Weights of a small self-supervised image encoder: arch swin, widths [64, 128, 256].
Rows from block 5 of a small self-supervised image encoder, named by matrix and row number. Rows with one number belong to one neuron. Each number is 128 + 24 x the weight over its row's rms, rounded and kept within 0 to 255. All counts start at 0. Numbers have three digits each.
After each neuron's rows are labels from the 100 images, of 14848, where the neuron reaches its highest value: "responds to" is what is common among them; "colour at peak" is the nearest of a few named colours to the mean colour under the peak. Only what is clearly more common there than usual is listed. The data: rendered scenes of coloured solids on a plain floor. In brackets: how many of the 100.
# fc1: MLP up (model.blocks.5.mlp.fc1.weight, 512x128), inputs 0-127
# fc2: MLP down (model.blocks.5.mlp.fc2.weight, 128x512, transposed), outputs 0-127

fc1.179:099117136110134149052176142124071142142137150128139173107157149100158131102128111157131136124120143142109134167119123117139103085102153123141105163121118138111133124105100146134139164148123142108109149136090157139163128126139099136179115126148133130125155109131098145119104106137116108091126169103134136148139130141221108106130120154140120106158143159173136125085160085141124106099124
fc2.179:149110114122152142117095111121145134115081123138127123146138171129139124163108115127156088126067108150148152084145110101126153166102136141170132133111165113137119121114162134116135128131090133115133118150141119157069100161159170150102113156142123102123073114144165132109118146126124114139151180136118140118096145121104151094121107103088109148126135125081087088111141153088148111135187
responds to: white object (50); disc (33); its colour: white (25)
colour at peak: pink (40); white (39)

fc1.415:132103158093168113104086154150142121160138110136150133113161126058141098094091117128097135087113145125100134127091156139118123121091081139091134137142129107149117118144120131051152134099116117130135119094111099126172120109130122140156109127125176129101118154110112115099169153160103099130168138094109113095154129139188145139148132153088144111137144139105158130139142136140102123147145
fc2.415:128154170120138140149142147135143150132113135080119144099126110086112099110101167139124125128138077143140173120140143156119151118153121089135135178118125166122150156121104136139172116176095127153122153120155130124141094159139085088127135132087091146119164154138094129143132088137154128125091143113068132131114119132137084121159122157102114110100163125183143094109128129106121075149128
responds to: red object (58); light from behind the scene (53)
colour at peak: brown (60)

fc1.377:134113100116168139142127143106129162189168174171131139142146123135122123130100129138108153154116111160103130128115121123107138102140126130134149125106114095142102107147139123090128130176142160143153142145127101134174133110158091140170066097109111156081100189118137168117141124155087097118118102140144122159125141116085127101139107139079153108131132107130130113119134146117104059138108
fc2.377:106094111129139114149101128144131104087150125146180154118087083133167119096150127142129190083141142132135125124088151140095149080150101124133120107104116131125158162096143103120142123089142078162096117150088160131144140121148111135149128183107133123119137151117150127141099148120125169096151131074133160130122082128128115158136128094133142159114101127117140133112096116160171132107159
responds to: blue object (51); its colour: blue (25)
colour at peak: blue (37); cyan (26)

fc1.43:154212126168153131128126111090167179167061134128118128150146136120123090152180148175108101153126117139124099135134136103118100117101131104122139149147148137140089161123125109094146122139102123131111139117103078131117126107124122158173129141138106125125101142135132173089109133121150145128099152155157118138146143083109150117125128112100110134127140096102127100165122081099090118126115
fc2.43:119114158124107112094097141150083136165140111153141128089122117123115143138120078093111133122098143142135138121153166125094142162141147161112102130074114163132149113129127152151132151113130099126144102087099159119130099161131094130105108103152078132120110175140118165082145103084083103143125101137108122136104113139148109070143144159154096096152119106133080158132132102144116101100123
responds to: pink object (57); purple object (54); its colour: pink (25)
colour at peak: brown (34)

fc1.247:108097128109125125131141134118119091106154138122136111165087139126082098110097080120124091108102109108141099171111137123175136113111122108087141115076126137107117135119137090143135101109093169097126134105148071155113120142157113123140105161181128122137156137159141144126127110112165110142109105116093153140102139123158084119103124119181140127134089140134152139128164096124095103187112
fc2.247:080131127138175081110158140134131120145107125065169162135144122134134159133170122144113193099110100141145106080084103132132141151126147173123142118144142097114150100110152131149115136154126129115142090139094144139139107099124105168125161124171126120195114104133106121103128133129115152103117136119102150139164089131085147119115093077128093137126151133141111106117150126126129090134127
responds to: red object (55)
colour at peak: brown (25)

fc1.73:104156116151143156116108109141150120168117123128157147103122077140158130153113143083168168114128112128096135083152115164127085117123132102111163135112107126127111114156140170068079174174127148144096136109094104147063120149127145106152100139134140121120130119127137137135118115154099109124115150108152117134125137092137125156148104149153087106158130151110107171122133100092125155174143
fc2.73:136124137141113163112116161145131085085132138096094116139129167130104165127133109194090106112128146081074126160089111092105157126139108154142158173111149102131143104102119110117118098129145167110157150114138169104169080142120165145141113164163142168142096106173137102097124121147130117128083157134131127107121094124123102133138112121119111131112144104133115173144120139126126156102146
responds to: chain link (40)
colour at peak: brown (32)

fc1.109:121118139143131115119130119098102163151140085123125122127139111103110099140114126092179122173106115096136108105092169115144137144090157150120122127151138198133142075146086119107137145128119144154156075105146140076131154137163150086135128125116127150097141159095144116136091164109119090117136132129144156096161123157109156107164119091151132093177126118115137129137128091125105100151143
fc2.109:126119120157092147139109140093125092108151152131138153174156127149135142145101111154097133165141148129075097140143115155089108121157103090166160109121123122120104150159142125118129091158112116129115161134092137118085128137105100164132097106119126121173126185119130081116123188174131123122083152080119109155165120153131145151109107134115127135098113169133161117164112130117115111155120
responds to: red object (79); its colour: red (42)
colour at peak: red (53)

fc1.284:121120119099156096117123119099148149130127091141122169134164132136173119130109133120124129117121075140142120115152148150138148154136127163088118120125145060114151140158124134137112122137138120086142118161105119118093145113087163168152133100120164094137123155106167108153114120142085084157108125161143157113136107071152128109121079100147122175130121136097158084110157107118174158124112
fc2.284:155160092144084160108136133102112102077150106152093123142126157116131146109153154104139132123085193138097163178095125115122105142131148111149136120148123135134135119123180130111138159154106128105154121132136113117110124130129111100092111137080115192073104110154121143118105098100144135152130107096158111119124108161085106106164117144108130085140167155124122159137139151150142130104152
responds to: count: five (49)
colour at peak: brown (54)

fc1.383:145126130121091090135147122147127119173123129125099108141142140131149148112149116145109111120139082139154103162120124162096147119148044127101116128134164097134138163113134165132139115147129139154152123178133115072139192115103133132139102117126125086100132123116131128188100101072147098108141122130168150146168094127138145125106123074109161136131133165142163119116162144125122140123137
fc2.383:139087179127135139171177109073111147101095087153120124114112121185118111119136139174114155130113190119149190125137163116142155164135145142137113129160158138145137139111116149129167180130142141142110144139131108112132098144094139081110102152128110175098133118131130113126142126123124170119143118096112124140160093123128172123100131149116119075087147136117110136132120116150111125146155
responds to: white object (67); disc (40); its colour: white (29)
colour at peak: white (64)

fc1.4:094110132161147165140104083095136126140145141114135140170098130113106117146124144154148138166105120143156161172123100118140102148109147097115122139154128135151105079138109127145113151084120138112139095163144161116165133152140104125147150146101097080120125102091130172158122155145118098165156105146083159169108117119141089111106105131142163127145139124142107114163142071145075132102122
fc2.4:162117145076140148102144105124130110138140126105109090118116103119129090145117132120150113120106108127113112131125157180140125075122088107127201175107101127135140118132159111163154147137111127160148131137100138128121152131148137105133164108148087067146118108172131166160133104102124143125068086130152173109168161145135125153085132126099093150120131130142105112148127121091143133138136
responds to: red object (48)
colour at peak: brown (37)

fc1.334:107139143157134103091170139138123116147117127157091135112129153120139096131134111147130129152122101173104111116136182110117171124145131138166111130139110115089141057172159108103124115108094094118174117083133098133123093120141146116148126128133119143117127079084108134117117131148085087198091116121116135119126108090177119106119128145143133156133115172148128108122122139078135124154131
fc2.334:132116120105140142116118132076129168112128119164127139150132146097105163088118097105138142116152145125119108143132108160115124127123115080112158142121121113171132140093116126129065140109108154107120114158098078146162123163103080115110111118117145170130103099193086119129123106129126189093147129140116161175126157148105103102160151099086106097120092109125150144122117139144119107142115
responds to: count: five (48)
colour at peak: brown (38)

fc1.290:124128078119146115154161139108134108150099115143112139147167108114152137108092116156092130150084142183112116115125092078132121175112101130137112119112131116136110095129159168109123129103162151125127151088184146112129163121139142090119070163118135109108152104142143121139110148122146146117143072123164127110124164116091083116144149107141096134087086113175118116118120139132152103120135
fc2.290:131128118117109146102100114138109133126121137140158126119120084118140113128166179128125133128121156140165176123140194173120174098116127118134117155152157117203114168133114120134141122111138137107131155148091097134172135168105109132153115147118093149104103119121159144104135156086106114130160150105165135171096126121106160132114106142060128111128133137135132136095102128132101161173140
responds to: white object (78); its colour: white (42); disc (32)
colour at peak: white (49); pink (38)

fc1.303:140128139146132126123120113151164179143083108181151109133108175159127104100122114151157109147148153120144138139129141082115111125119104151115137182121134135127089135104134099119136110156129127121146139129138154122100093140132115083083106154134136116116106166134147134105073093144127107092133155066108139141125130169152142118097176131139118144111130087102159078138114122150066139144148
fc2.303:148146132153130136089145132173123111117114129151137136116113139129135120110192133147106100105162134147125109152104133183149166125080140142105131096114142105139163131106175106085132152116096123142131129071137123142105125122117172157105083125127096138156097106135164128099131172128151158190115083104134121134082168079127128126155086130134108133127103148122146127154130126108123108129166
responds to: blue object (58); light from the left (53)
colour at peak: brown (33)

fc1.75:097159152102113126165139132153149162170127130069156088091139117117143150146129100115112110135106097100119105131152154154140109158110095119154118112128125106115138168112118128117143138141123125127108136175086150105131144135115113112145166146120122120100118099131117111163092106115126063138174180122108090166164103135171169092141128088150132168157107079123128111115139129134148129128099
fc2.75:150136110171094146109079126090127129122122122171113089120128134111123108145173116138161158117108090092112141152093098108134144148151137133142114160134116126121135114149155130108116112113157153093158109108144088114116133122125110150140143140144116171100099196129128130129164143108155138157124092152152134117148144156128084189088097082110142123149109096123089154129168140101121106168146
responds to: pink object (51); red object (46); its colour: pink (27)
colour at peak: brown (27)

fc1.167:111116167094137131121104141166111148107131119120143106119138152115143131146175142158094136134148111132137133111128145153134099150102105144090150118085087163124206107135117144124136099106122178113084071157096109136131166148083113130127089139097111125138093145175132142120090124108163157151117093094135128097143114153104114142141124149152144145129113123121147127113073127103105163158125
fc2.167:102165087113099090108157152139097118137118160077123152128116143140154153140155124152133133090108136120125122116110078099062105146108133145140126077143176104150099105157152122084149097139123133133149132110133138141135101154146189118112133139151136184110114122151126093154154156125101107121113154126106094129124109132131154129156113128113120168125102132117090106152182126102148132088110
responds to: count: five (43)
colour at peak: brown (27)

fc1.51:113145161164137156150160113165117139153123095134152128105127160135137104188108140149155103153133086148110096146176143106114114072108139147115098127093142113116158054108122105115115119126122160132124141101122159117132150147125153128089157131150130118084119140115144138165099125104136168145133118157118147137121137152139097130171136157168136105110138159143072151122089135123160126110084
fc2.51:187099135094123116100107119114138109110135137108123151122168085108083102130121108135131117065116144171147120076094115160159092111130154138157117093090148105105081171119117151132114106125133138134125153127129121112117118175117098134141100107084135126159146113147103079103178119134093121157107110133131104091093132112123112110123145129079144139116131112133138083128120116125093113130165
responds to: teal object (75); count: five (41); its colour: teal (30)
colour at peak: brown (34)

fc1.149:134148123155086120122152155107127146169109153113118113094107129091152113128163152142137075113108158098153141093116127112103164133112197135124128144162150147147154124120122085123110147119117166139135103153124095107138133099120164081113169131160100121120131151116124148143126119142109113155111106103159132108126085163097106105132151068115089144184118118163145116147113087121151102106135
fc2.149:130169102123103165187101110134079108124140087149105147145124145110115151182108102122124138101135093161126104141155119123095158135136125112110088131108154135122130115126088094155111125133148143137159090162130142122116130123117113129131094130146177141098127157129139115105128143114135114105140114112158127149173174151154131164106140156154109145135148154088084186095106164144146122156078
responds to: red object (47); sphere (30)
colour at peak: brown (28)

fc1.351:143097129101162108133183098100147144130140145136126152112104092122114114127127143114062167108116128090154134144134106108135122079142133116094156198125104115149174140113122167112123135123148089100117130118087141101112117119127152153123136153148135157106158137139129160156130177110086120106091167111144150112111122136139189166125093149109143127154126147132123112124113126111111116188119
fc2.351:111142085137095139118076119146155109138136136114159115119127128175115120131150105115140124122124131112125150125093142117137120144139160128164100084143118126144148119053137108138129126087111156112103121167159129091121155158111129123123076121131164140110090107136128081108082148137137150120147128120137114139118101082181068069134099124145127156118124090109143131107091100112173127107142
responds to: count: five (41)
colour at peak: brown (44)

fc1.292:109127116149121178111139156104097132124126128094043155092090105095144134129135148094112121130144115103107185109141078134110123124158137122126141116106092130109168151181154125106165129095123102121131129121116099149099104138106130183128090148081156094121136104114152142111122138120104139175092106089145121167117109121134132098150099107117112143152126123104140142099142149129157118107125
fc2.292:155146117087142150133093162117124072116151106137141108172139138142103143165138156134153171102151169137135110154104167121168182127133119145148148121103134156122096117104131137131112153149103122106139160123110123118168131128086133126135138112140108118149164174145135138117143149128122137177164161108126113111154115154120133155189172164099145138126149104092159099185105108120146102108124
responds to: teal object (56); orange object (50); count: five (43); its colour: teal (31)
colour at peak: brown (32)